python train.py --dataset="tunes sung on syllables by a formant synthesiser" --optimizer="ademamix" --beta2=0.98 --sam_rho=0.05 --max_steps=11400 --lr_schedule="wsd"
Rows from block 5 of a small multi-label audio tagger, named by matrix and row number. Rows with one number within an expert belong to one neuron, the router's apart. Each number is 500 + 25 x the weight over its row's rms, rounded and kept within 0 to 999. All counts start at 0. Numbers have three digits each. After the name is the row's rms in percent of the matrix's.
After each expert's rows are labels from the 100 clips, of 14848, where the router gives the expert most weight on average: "responds to" is what is common among them. Only what is clearly more common there than usual is listed. The data: tunes sung on syllables by a formant synthesiser. In brackets: how many of the 100.
# router: slot weights (model.blocks.5.mlp.router.weight, 8x192), inputs 96-191
# up: expert up (model.blocks.5.mlp.up, 8x192x192), inputs 96-191
# down: expert down (model.blocks.5.mlp.down, 8x192x192, transposed), outputs 96-191

# expert 0
router.0 049:469475467501513503521537505527486482502501485478486504466487483477500513562451485513500516534487559494541515443509488477517430474554491490501530514517470550480466497522519446491497494507500516493503473512544510505493501528513473499527483451470510493475522509469483472506479521482464457517
up.0 041:532522516500496504508438503520499494503522495482541488525492489502360463492504500491492519470495490502522504468496520489500528502485495508521457487537503467478465503496525522545513507542502491498499510526486513480506491491495530487467486542511481509512485507546509519498553510420494508473
down.0 033:491497511536443500519517520502468477533480541486475482519478492537538526506515517522490473520497501529517496484528531464498505492521495514511522509509474511508515453521464531474517544464508479483479494504464489538522525492499529547534467463495474499489468499541508514522546512450489484528
up.1 019:498489493502511492492441498512507492488482514463481508474494483506384507492486461528498530482565465500408468518494508520495451492503504538463501506515472527462529501491487499497506496494483518468518494487521500467492475496508502524526524480530507503485465489505493492501475475541476494533
down.1 019:444495498534473506506506487514490488523503526530514529523477474498502529468536528465490486529511461524478537496542530476479470491530477512524521513460494535519494480525497492516511533483503495499490525504519502530519501506507543504512502465505439521461489503553512520525501505488484471516
up.2 014:493503510500529499461485502470485512503492564546552492509484504500516507497514511501499483520532461502513479495503522501489486479523491490482512471470552518458535516488496507504479511481472494565514504506486507482428515504510502476517465498454516503494506491554470509491475493444513494542
down.2 015:481508503532476467512503514520458459563485538526505508495468467532524518511514467540502479495538476531519489457512524447508494488518504530501542481495487514508503455482466504466507520487513501506484485519513472528520521453493514526540482488490487475489487481529523517543553498515543501508
up.3 018:552522487498503502426501519480458492500507540496523503503482480502523519476518501479481501506493482512486485483506544491489483488518482500521505484523536482511528503546527514520523517470500502463489530488494519507489505496484456468512508495335522502499482467472473513497509473451503452516
down.3 031:488511502469448491508514513499503549500501520524474471514488499489488534501507508518482447486498520487541470545500527502523497478513500476510497480477488458459536503494521482482521381476533488523483515522508463514499509516491502520512562523487501473491451501484512509501502508480549505539
up.4 010:510498504500497516500431494473442510486520489512506502501481490514434501500507513491471505495556502480498481540498521486520471454525537539518463494531569510492447512468523532522460467500502519544476485516484526519556495463486505511496480507454480483525520499538472499519477507401493546488
down.4 009:457537452505442538505494491482492516504516500540432515497487486507529476466488545573489499511476493531527491551492484507477523471513504531491520453515506531487520493476460461497515471492488504526482503470472462534508482519505490480487514492476447431476462500498535501513481545522492523492
up.6 016:538517501492501495480524490524502521504494510475496505510492460490445530499478442500502512511437492502529478476475496508503525483498490529536445496551492482506512490549475490527503497461514472494477500512509492498572476483489500525429507493432494486520477484485472490505511498499483471507
down.6 016:515513528473492503495483479480480478512508503477483469496480493520472508519525515516480460460519542471487495484447515473517498474510507490559500464514479444562535492496504524516509549476489504531482535538499483533470465500554502506503517552490492591454493513466501508541475489541502465526
up.7 013:480501516518484478516530487521499500512519452425547480524507492468416496516505502485513470512471510507524513426519520497496496495527487499519486486498492486514465496491477520524485519533488491572497526508485491516498527497503542520486486507573490494500525504539530494522512505566491530483
down.7 006:492498475503455493520529532472516541499507532535473507538512535515485482497525546520528497505474506462555490552512512494523523451533480522473514517501498520452546495529484488504442502495523479519505486494487489520474496467471486468506544472489498476484465514556504519518508526527493490503
responds to: mains hum (56); vowel: /o/ (47)

# expert 4
router.4 130:456484502496521481482512511499568480488492508531456506487476499515461486512520481595517508469516472524478485504504515512463457500555491522508501522475516455534516504515543526520524498534476524507531524471524512544537461485521490478527518482543513506492478491535471486496503491522486460476
up.0 022:490514508482497500520528501478516504511508507465481500529493532507507520505515480416503488540489478504482509429492532515487502505483470487502515518512510471510492491500504497541513503524512486562495527514493498492531521514527477473514454422521486490500521503515501503499502494513490472492
down.0 017:507456476539480479488525476496523514489507512512511477471502490527507477473502504506464469522493463486497478506543542464505490521514519489500491558542459462497476494518528522491479458493533483494486501535570441489455495498464461506508502499506502537522488531488488508504504469489485516476
up.1 173:522499481515480517518485481481498503476477520519534523467515503481526520466481505520454495518468539485520506480477504488528513513459541511478476529511531524483532500470509476471480514458546494451493464478490448450473499523489473521474477534506527500490527529476539476534498532480473490526
down.1 092:525459483505497472540529508509512499570489522487510492511517524503527525514466468506564476504481493537507486473484520501513519513511513489523490503498490486471495486548514496475519505478485496489457497498523478532468541471463496545519486561507490472490523494498510526522483456459553466511
up.2 018:492500474490496488488516496491498490483503499618532501492483489504461540490525502589482499511495495503498497487489507492500482502417528500495513520483519483493521500491511505511511502526515519512500537506508489530568486498462494525513528589517547493494542497495476496490493500504498496512
down.2 020:502461488499506493497523491492508505503482506494482464487499514548486526473506491500530443520493497483496452505491624413505498513503528487512504538506486468484513514510526500500486443470537494505494462531547482478490504474456476519498512510488527492513497495495514500491490487479519527489
up.3 019:487488535483505500488466512507531475511506508426495508494488478512438478502519515470515514459510452514463485543518490489493535503560471489496538521496515484542536488510494516514505496520470534476487493478503524485503487490502509495474528602511492534512481493538507503497497500497507503494
down.3 021:495507488541517503470485486505499522479526502504501521439511534523489466489487491491533540500491496499519530516491361574499510493507477578476472533515523494480476504503465492499519478573499498516500520508459449521468465546504493517466522493503497506506481493493502494494489499497502508485
up.4 042:528491482519504501504562485475518500505481496584464505490499492486573500484516489546519469523493525491547509550487494494498489505450562514468476547493523510452505511491507453481503500432526517491506492496493489526517515512500474526524486518491517502483548504486489481493509520496507435518
down.4 035:486454520471501504510525482494491503530478498474471441502480523511520513504504498496492457501521511482485431481463584443513505516483546478556498530495453489530494500507523483524490507453572490469499456519533526478495510459496479526515459525493515503501518520504481506485520506498500530535
up.5 158:555480456523482527510452492492436517520488518493532491502530540493506504495498537498459483513454528482512511471494424483532530487463514460476506496498497526478429518472477481486483505507517484500475479539480487497484541508458513515488453509494485518484517521531501508547498520488498511495
down.5 090:465479517481483473523521470511519476477486524501521483527510497508513512473487488500564481512500453508469471491522528486482491502530527480519483528511483449505507460498501473516476555479528486460458483506508487495534527479499484522537490515456482475515504511531484470508465451539506499484
up.6 038:519513500489505495492497504498528498514527433538433503510499476501353460498508476458510492444494494504438516448508485500504458507533476490503477473487490475528481497513510524485514506496486503498482518503489539500486525487508504490514525527531504524500498502517502503488492494499523528498
down.6 025:498472514470491471501507475479473497545495512473488472542512486471522523489510489484548466524461493544478489472494583478524488513519509500519508477521488523503504485515523498477469509445535489476510499485483500528523503433550484516513474504469511527478508540528477479499502479437521506513
responds to: quiet level (90); white noise (56)

# expert 5
router.5 063:500459481513526481505476510471484454498493525554486488479468503487542508463532505558494513473535506526512465489521488524499494513485500495516431506486547518488472509507537503517515485526501522461491503470531519493539522496521561520466505468510531515474477483494500517500531497531511468526
up.2 156:471524518510493508532525507528525515484512489492494493484508526501535505513530500500532526496500557479476520492530444504489489515531475517513491542498499486488529496492501489566460529541467496565488519524499551551459480546520496502495596494491500476510547507516470497492489517491490507486
down.2 118:494512493535475504488509482501526466495489458513520604498478479504456508533429467499504524492501470476481555493494450483516512503507494484482529503495525473495503536501537502519487468518500493513502504488484531478497483514488460515444537510498520521511524536493488473489489504541507490480
up.5 007:494523508487486497502488496535518516504519436472522487528515526495441474523470452504491508533469537488446504471517499505469505520509553474463537499503464481533508497487498492511483505495520495542478530521500495516499466494523454477490510505519451491490509509530515482501445518467486505454
down.5 023:479456564485502457482537513520490484470521519505515482487537510499497503506532463523547524521506499545503505507477473589508505466481478525469475509539479508469503486515529488514493516471507505523496473508455498511509554526455489491535545498482499500535483502517521518520491493504485503510
up.9 033:509510495495486471528511505499571504517503417499542512503500495501502506504492496493541490505486475474514517513525453500498524501510510484489496507487462456533510494531485498495483503478507487514495506517485501522508514546536489463489501509531509485503551499468503482498471535500491502495
down.9 083:471504528506475429497489488510494499508503506543488498502478541524501551504487505527492513491490493536515487475547494518534468515495465529501534546535495460497510505513514500485483484472511505473511469531483460484486523489508511506492496513461530552454505490503498494499493472463508499492
up.11 060:464537514502494550504562499497520533513498536474547510527493501495498501501473519463510515496560495498502535519502474476496531506529487496483496532538471491492514517519495454508498515529482503501473504531499496479536501458494470463488505531500506501523526468493499478505492529483453496474
down.11 060:507488472524524470521535482499512502516508498499510501476522493485506490497523492511504553513517490499518499496495461530456500520478506486475535502498524465526540498506480486517495470446479478483521477515503505468522518528481511538533514460522484485507522484524505544503479517554498541486
up.12 010:504527506487492505544480506522523505502500429453504499500504504500502498506513511449521487510494514478472519446505517497500491503575521493488463500516487505485480500529491483482492500520496494524458501510482514491462518511498493473518499516611530489506519504527501513494511509489505494489
down.12 038:523440526513478528487515493505530464485528511516492513475510476466527529513527487530504487476524497557528517507525476432531500460527489487499518511471491524490505506479532527500527489458486490526498466476479507509495511519478501548515465537498496493538479496496499528513485491495519509514
up.13 068:475518491488496511510536478495541504493516466489519491494506507504472432521483512483501503499509504509489524467497452480519479502496491484473506480481416537480497500489478506483496504463494503620479496541500413505475479503510461466532514495523501503502523513509564476473465539520479502497
down.13 044:497488508485527476487485558513472461472514526498508492559511525443488494490510487483538487498520487490546490499533500515503512472516480516497519520531495534489495463506493509515519505476516497512498510497446485543565489497494525483506515467529511513508468485535529518537498503488441485539
up.17 095:510527508493464529541470509501594517500509499470535485502505526497465489521469525489496508523494544475495529495509504480521522523527488508487481526546474482528509499557473502508503495492490495502479471532460516523477476485487509427496521503503468478522498499541477537497489508567511526487
down.17 117:472437514470526484483515502496480469487538528516469476536504482470520527469512502489537491547498496500505484527500482471462524490488513549503523498467505506488506469528498463500507477509560513495487531484509506519520481487538527507484523504545473458502454494514562524516544513458447523523
responds to: quiet level (92); vowel: /o/ (69)

# expert 6
router.6 159:457516522499545485466466484525489499473489498499469500495510499506478477519511485536514484493463492516456485475496521499498459511531507518502502506473503518524501491505531503487521498535474469481528524494512520486477460493485507478527508423416525535480442488511475507490490483533494497501
up.2 069:481508537516491513508537520483464510520493519510520523548491499490480519484479511461495516509555541483498505507503445506500516500531506491532482545524520513488498505477510510512490519522507501486518501461498459467487506487489484481466494510525501500540522510511495487516509520486482520484
down.2 022:451488534513490515582485513488484518535511508440506512480497530497501470515490444448534477503485523508532497515497494513536473488523505513524482530490503496489500506492525519491516505511477504501482496494495502492525493529499496488514496508500516483614525476484541473528507565491556547502
up.4 037:490500505499503541516489513504507523486504505485497512492498494489487496476512502482463479506496522487512492488469516482505482508555513497504507508520489496505527504503510488493473505529540503517490467500512521487493517506480493490496485508536516468517601515507509505492492593495471516507
down.4 041:496463483521508486489509502508527495500509515503492437471482523546559471524509507516506477513508493524518476493494475524523498473487509529474506483530481506505456487502510502490555496452510486525504459515534487515477489484493534463502493492521504518511503478484511511504490492465517490531
up.5 058:525510500493506530500541515506514502482508479490505525534502512511529478500496507493489506492528545490525503500502482496516516488504524515571482506509497483459493503510502525537460493516519506489432459485481513453529546488495492494486479521519514489557488503479498506493482543524496522496
down.5 075:504537516538465524515493482518511460540521486493514509522506496500495503508472478489453477507527506484482513492464482530506490501502514374505524510492498532543492470520498526527487494495473497518493554498484518483489483485511511519507516537535505513486542508489477491511468506488483496546
up.8 134:513511507499466534529505511485510504510513505482505521502503495496509501483488507484495479485507551482491555499512486479503519509504500489535503513534481497486497503529484523529473507516514513515488493504485508486485534509491499495478496526492508486611519523496504515498502533497507552495
down.8 069:515492479527524501464504487498506470525523435506525567506479482487523493504508489500491529482532485526486583494470447534508501528523461485457524510500522539521495502518485473493513501515462465523480491507471489504469505506477499486523482514501487556455495470495472481501499517490499480506
up.9 066:490469527490486553511531520489534514496520514496503516526484493494537506479487513487506540480502513479506491550491496530498501534485492525537467511522477514486502485469527523533438500515536505478489495504504491468505502503495509470512524528492501463631498497469497492459494517477524535492
down.9 075:525487429492515505517476504548487449512462516486504484501498503526478509506509467508506494554496500489490482535561536511512522504502515499519502514471499549496513469524451523473494473523571486494521486482493489478512521470494545483513492528506514500503472512499493453490512522483513566530
up.12 005:495487514512513539513487502505504529481514470448492514505499486488456512493497507484476480532492547484522521466484523477477514507525507480508495504535504505508511513503501492482463520510520491518490448486489520510480527507472503485497466515561518468514567519523521506498487573499476534502
down.12 012:492480480515544485448491512504513477504521491503521522513473483477539500512496513486491581501512483522507538498476432538500500506509479577461508487502511517507478501523491499487541517498493486524491502503514492508474500499477508394503488475512482559485509429491491488501478530479488474490
up.13 022:508490502500494541532504507494515498494492487495495519488502477491481521480488508494502475499513535440516528504491522492495513510512512512504500517520496508500500506536484499493468511507540518504492471501487493463492525518490496507506490501503531377536598510507512502488494538496485514509
down.13 100:506478482523514498458492497498522502499512465509511543520479485486520498520499515491499533500492496550511530504466462541503503512511486547454502508506519515517486495506495489492547508478516485509504495523501474529486496499484514472499478488498477574484516467505467469500494524480497485499
responds to: white noise (63)

# expert 7
router.7 080:502470513490521498537476517490502514472485516502505499518511528491531492504509494508507494533497516510576521486508516504481541501408529485496579477477452520601499483488478448540529496503478508489512497511515485481511508493508505491493531492551516534502455507471494488520480478523481486492
up.0 007:491522507503507497472509519528493485505510501387526485497495510486524484500509498475470476503499475522496513445501489499485566512454478481503516470491474471555449494515494492526536521511481499512506498505478504478493516491510501504492514465539483515509463497503510503505505493546472478496
down.0 005:471530542442490474506497517517465482531521504518479517497498494514467514516543491498499510526538487503495442516522540479471502496493522438534482486509472476527534489530486502530484508506529531480494471475499493473489502488496471532468533535474505458516505554482529497504483501545477497466
up.2 135:491536481507480512518529492509501497552509586527484528497522489495433486512513522491466488482525511475479486515484471500527484512479510548481501500506497545449528510501543515422474490528497504537499525499491495503483482503491554526508516506522497505500546478504472500508489504509507532495
down.2 069:479500541560466476510467511485474470504516520489500499460493509539505434472494511467488504512514471473531508515497476467522481485478514532502532485564471500491512493513479495486490520493511501474473506517507480505520459471496483504536530515500512510451495491498522482550508509545451473524
up.3 312:481499498490497524505456488479517522511494527486482523506501453500472438499518467512547560504503525468445477503512448489519498475526554540492460514553482496468506498466468498463478484482575515510478491534496494493497506518511530540485451516406486487501547491506478494484470506448509513504
down.3 128:453432470513500504508511496495530500488517509554520512545482443504498491481514501527550554520512480509472512504485472519524518465534517509455553507501515548481504496518484491518505479527436500535512494495493493491505512499465515470542522488468492513461488398505476475492477510450482499469
up.4 007:490554477498516495426487505509501529521506465416532484507507486499448468497511485435485457470520496507449495440521457501495512525499495521513520468505503511491485505495504512505533505499501499506521504492516507486477550504498519467488502478507512486498492497481511531490472503498517531517
down.4 008:494468518546529498469508563531493496467537500519504461501499507531542480515531505502517529548530494521491476484451462501476521529540529549486490523508467535521454484546495504488502535480524466495487473484524473481489488490479518522495473464532496512532496500493460500501484514539454484479
up.6 006:448494453519512498484475488485479520491487551543470506500501497496465483515518488489487503542512479498523496575475533516514459484500528549485549497468489520475499514480505486478472489476511496555506517518507477530495471515513493509528507490468486506486483502518460483494503481575488468525
down.6 005:546477472464510489491486500445545505476496504494531467515492530497524487495535502485529528474481454485493509462494464508481523524489461561451555504511516541478472505552493484452473459498501462498515505474491508515508493495448494524519464501534499485499498432539467515466464514509470468500
up.8 024:492525503506496495505425507501480506506506602534491499506486492493465498509502531547472507482476548492496480547512503497514505493547471491510417494489524504425480502522566528477505492527484497471506496471506514506545492492510501508501459519478507483499502498500524500497508512507501506498
down.8 008:491529491561495500506467474513460502518495521489503522443512494425526463506464539524466494499511437506493494522464490523513503475491511549522456496480491484462514484468466498459529507514515513496467508514491491532503513527527511536503521513485464489457500529507527499546532506470464519525
up.9 048:536505518485490488493513519506509484489506599484519494509514493490497494484409520550496459490481489485547475462512543500470490493531562534526451490490508506506494491557493526519488494478540496529512462504520483450480542457522497530501504528524499476505519509486581515487516516494498523502
down.9 022:485492536521469472511514493477488507492485514487521499505504497532506482483503513501510533484499487487506508507508480519506507496535524562508427500483508493501508485484477472470509527481586503497499470503524482543482475477483475503523477459520489541472489493507498483528495504470482509502
responds to: vowel: /æ/ (54); muffled (low-pass) (50)

# expert 1
router.1 096:541509512492492499487481499504491489533494503559562516475494494517447462523496524474449508500462474508500475526492539497515489506455523502525506474505493477484528482467522517518492526473543469523500524495497442481472520522517487463434495553544490484509505505470517499503487532489502508504
up.0 120:478513497506498500525493501475527502494503484480507505509494502505505490488535580515534514477561530471444496527503453485511480505523506422457475593511499504499501502524477506436499498519449509437493485470493536527463494502499548499497526505515496508500532500527475505498530515492507502478
down.0 033:501441486519487523499531516510470517450464516481487488472490540498513478501523474497520454509481435488480517521523521448517495495532519525499473515490502495471518514496510510483547514520518501496474497487462458509498496489486484552504489468507515506525491541500497489516529474497441503494
up.1 149:465514497500504484518523504497512509525514430505507504515489487492482497500545547420509504495486522490475507502497471455506518498515507502464497516528504491481493504491474478500472512502466494518496462525494524541461482495497491513523512519562494501471549518576505518498507549497488505508
down.1 119:456476483505486512469528539501523494491524519505474499531491511491531463496506499531470480477558445529507507520503469504469503510483508561505503476496482523467505526482528512551493526545440484503494535470535516472491457493502502505479516492502474509536489461493509518502445467482486517477
up.2 065:468529488495501500548480493509489480496500528449482509499498491502457490501514484510525554497501519491433505502483470491512503486489456532511483532512509511498503499499493489459497505516512503490473512534491533566524469496498490498473509517484486492490440479521528462508521503476495510480
down.2 055:491541499475478503502506498486549557466431505515512487550486521503486540490472474504506488499427518494588488528524511501504497514514511515455480517494494499451498531517518469501502475503499493483481498504488512495472516504486506521478495478513455452518468543483484504477469496479528516486
up.3 053:499517480515491508510525502502491509490514407466472490503506505495504517495513515485508548508499519510530510460501483499524415489496503459503483492465517496499484497492511517491467486516459501517483522524511504476452490500485510501515483478498527515495494507476464501490516543547515502498
down.3 015:531525478497463485506532468502509507508480488518529481503497456451486465482500506500477472479476543486503514529468530509524533502530530455518474514500484491505512527511483547509475445550524493510486496471489493501491502476512467472497500512503449434480518550494508488515504536486508547495
up.4 065:472520464521495509493513514536505527482511458465490504515509525520532458498469540498545508491500535494507475512485455513483540524527504471495487519493485495489487504502478492472505505527475519462478515530504522528538486459446505524495527507483476501509505503522524493506525493531497506464
down.4 100:509480459495495485487520493508511502539479531497483436464531514547530462499506489490563467560462495555509524487484479482486498467503495509496509499524492513505483515531545494471534456516482493488471488462484499510522500468473506483509499527520522488486482519502487497505515425495503502498
up.5 045:485528475504507495517475500478486492507483528464502498500527479497517501496470573584517528489491482490526492500493492513499597528439462444504475523515499535456483502525456478473476482486517502502494477497515482483514538470501519517461475536462509491493496506514506494499525514477487501481
down.5 040:508498502539449501527499512489524486448473537511484486480489511489527459499477449510452493485447525507549499509504448494497518529495515522512492520491467512443484480491527468505466512484503497494486511492518511506474531496490494557483478483521447495515521552504500489521541507491439468513
up.6 066:480514494507494516521545507477502516501500414486495489495528480490469503512501510473519547461506529505469494488534475503496495523518498459496470511503502535465496493495501496486474491482482495551427507480493492483445536498516547495528522488420514467489480488464438515494506533556515515482
down.6 011:511522489558481506504523492511484513464491502539488481426520525477537510513513473472486473528506523484485503505481479518525509491515471456520522461493515457540518469523501514467542494454481486530489494484489476522527526492521527483543471501510483517485507522496489521495539454502487481494
responds to: quiet level (93); vowel: /i/ (39); white noise (38)

# expert 2
router.2 071:489491479486512477479546484505481505464524483489571492519466562515546506542501510508488482480467469527491493456503494512549503475510488487526452479490535509449501480533545501526492499490462435532479512501518470491472548515511454510501460498449512492492477515496480501475531513537504468514
up.1 016:531501515500505499494439517469481494510506494500469491505493463490468459507494468459513502529509514498501497470507526519470489498524522494510536493526484496597475506474497521502516505549494513523516521497507502518486462483480520463494515504570464488498508495511456516516472499526500493501
down.1 006:498484553533498510510485530520505463556496511469511486510467439491546500505494493455509514470511500524449500465473503506513490525520511494525484453489465523512520466481492473502447539478501503509498491493501484547437478465509520498504492535494467526475512435519502488515508492525502490492
up.2 009:493538511518502505479500509480531491529517449491458499480524506511573520511508527520496477492492535509437515495509494493474550523525464480501497522522469479471473512543472501517483513527468520519517494518508543509474491536471465534496511482483484498509489499547516511530538504456506505477
down.2 020:484483521487507511503518510488523479500530495491479486532516508531512506504500451543517470530480495492494485499497545510485484506505495476524564497503498519517485498486517555531401505472550490527517443465513538472492546453527491470483483561507528467519513558487477521477484489519536514536
up.3 008:463483521489485514529441486500507512479495516477503502492519486518514482493499478515497504516509470504500506469488467504519523503466466535456486494506505512550552499474463512535500519512471462546497480506500469510485467478520539507483524491502454502499520517510481535515447509485491591526
down.3 006:500459496472495528480523490464518499495499499512496476501527548524509470491497531538532506516526504531500501483469503475488514499490501492527462480528483512554432505498522406536507502468458488506508493454520507494546522459500468489499531523492508514485507448502499524490503467514468512521
up.5 032:516503517494501536491476500525493505504491486518508497500483489489494498504486560460498486534516493489557527501505506476503479485505568454474503502524474524537501506474509506486484505504553504473501514499502490510556496508498555482454489516436494494484510510463533496523513514437504512494
down.5 027:497469527484495437504542440507482479512460514501490479526462492522501481474491526512501481492477507478494486495503553531506485477513525496496509541493485535500527493465512497529520522496473485507500459487487487496476525462516508555535477518478532502477496549520499474470513478494550500520
up.6 015:536500509477491469514527511540528481518500416505491493488533483509501519535491535556511436537450537501487522480509507469475464512547488518504504483501522485528492507529500518520498509498483506573518522512493507532473499502507498518506504519556516477481539494565502511498488506529511493501
down.6 018:498514501448483506528503500470473527476475498509502479508523519496501510515479488489478458546483491497484483524493515532518498523486502492485490487492489466486512507496504522499500452485547509501512475523516476500447523507490503512496484504505511479477505543493502468489477525483548499483
up.7 010:475548524475501464475507500423485509502503581498497507479496489513431471464513560446489521484498461496549494505497504490489522473502555500499514488466509501572494498515505523513505494550512499540512502476504466482523479459493487549487508510519507505520497492473477499527507511423504529510
down.7 007:482493495465538529500497503499481560482501504494487475487504498483523530502495507472522448521486451484517466527485547523495503490501484489515513507510482479472528525473541511503526403484537508490509500523520473501455488511503514478487515521492546464500500564496523514481504505537543489507
up.8 013:520486500485495519471465496435518516509490506536521499497485486504449471494464462472515522519513504492583514494506463518499521494537525479478514523492472485512511495485513508477519489541497497456475505478509490512521495492488502549480497554489487515515518495465502508508494531427509483509
down.8 011:488507484509485512490504523522476498468476515447518485546501525512525493490502529495435497489522477493465497494456524486504486488494520483504441531507494454521472488494501444482464477475493513505493475545479476504477502484518479511531475496498484495461490488532512503527531487510486439522
responds to: quiet level (88); vowel: /u/ (47); white noise (41)

# expert 3
router.3 104:518480478501513511511481500482498511504476468439494482509521472535516517493486486524518513549469562488554506463516503480510471509562542508504469509535471519446497475501482487463472489473518482490467496482478517534479541501517469531457503495507495496472504523524510489486508522474489516524
up.1 008:488514502513481512479501524510531508496497538459562502513500509484554502495483505465480447470488499500547485499504528513476499515596494490492536510504510492472533508481510506515514498524499488558520498480489461545482462517487464525477506545464479499510543516483482534502511496476511458505
down.1 034:508491487501506500482510497503510502475469457497490495487510514499519516528489489499513474504490508520487514489502555484480492591498500423502504507487502520520498507494536495500488483467488493490515479492518511478507497465533494514461470522519501495512501520503460468431492477513491508496
up.2 038:498510497498516497490509522507529489492509472425499504514497511509543491497487494465492454521460466542540462492504537510470493506559476482503521491508485467538512499502502521517572506520485504475530504471508493556525482484484487495447536496537512509495490488511492501482536486506499480490
down.2 061:509499500494499500485509495497508499485477457498497499494503501501511524517489486499489420498490502513483517491502549485472491601493501423508508498491490515524495510496513499501484500475507493480509489499519518484496502454533493490462486506534490494507506527505481471449492471509499502489
up.3 149:492537502502497503584502506516527507509530523452507490514494529496517457498497484430515478502501472489508497495496556491494487508502512495514529550491495491487504504547499507554512503508498505516504509480497470511448498516491500489496568518529499491514534497510515537509524528508507506482
down.3 045:500515533485470498499508498485491498507488490474511465478476490501493526494483469498496471501425466496507507508492464499505491492501518471520494483521503477495499509505504550501508496487481465493612481494503516506502510498480484518500505535503546478498500524490499510500506500499503516475
up.4 010:550532515516474483492495492504515477503504471486501496490487489518538511504499500514505459505470446522416489520488517503504549495481466517503511488515545433530531506499498533519508501526478497488529507513512516494503495523472520486504457502498489498507500487552490497505504481470515520488
down.4 033:493478507442497504496511491501488544478486504494501441530502521495504524491494496496509448506477501464489441500503614462514500471516512495531496497496485486494514511532515485517477468463545500483493470520515500495485511477502490523492515527496517488498519527514490492488511495498547495506
up.5 035:506517498500513493484505517512519484492514480446492502510497509517526487489483489488490480514447453533547465486500540504480500507567482487506501482502487468536513495505505520500547511533481502464517511479503521537515499469482492505429538490505502511492482489511490504488524488509494488493
down.5 136:508488497486501503477516494502509492490466437494496489499509514494513541520491484493491461507489503511482510492503578475486495578498504408509500506490484520525493514508517487506482498469510492477511479498516517474507502440531491483475491516536496491512509526507478472426490476510497511486
up.8 007:473511491489520480457506496529503494494490532452543499511463526498579505508480480510513484498496452508514485492517516500472472508550509478510570491500490447535495494519533525533545492497487515491560519450515462543561488500508423502493512479524533499486481482507480503511514491508491455494
down.8 006:490478527487503497514505479490489511527477511491509433558526510482491504479479502483532423503536487503477469489501584458506491467520536463535500481523477501499514492525487517519449526503556502499487490506540507493491518445508500563512532527480509468477510513520501487501493489508496486506
up.9 045:536479496497514495512507494507481505493510480405491498501499506517502500497514507486500626513461496523507505493514509503507508502485483520505504476485469476532517491502499512510542507498491488477489505485493489434531526482531500493510514492599499511499464503528494505484512497507451517490
down.9 008:471475522465470539525490474492459501523508530473515465524515447482487501493509523501506433483512497505490444496513564508527526450504530488542478483502480462490498490491489528501493515471566522494490487511510508482487536454503473524515503520469471488475526495514527499517525528508496521485
responds to: reverberation (78); quiet level (68); vowel: /i/ (61); vowel: /e/ (38)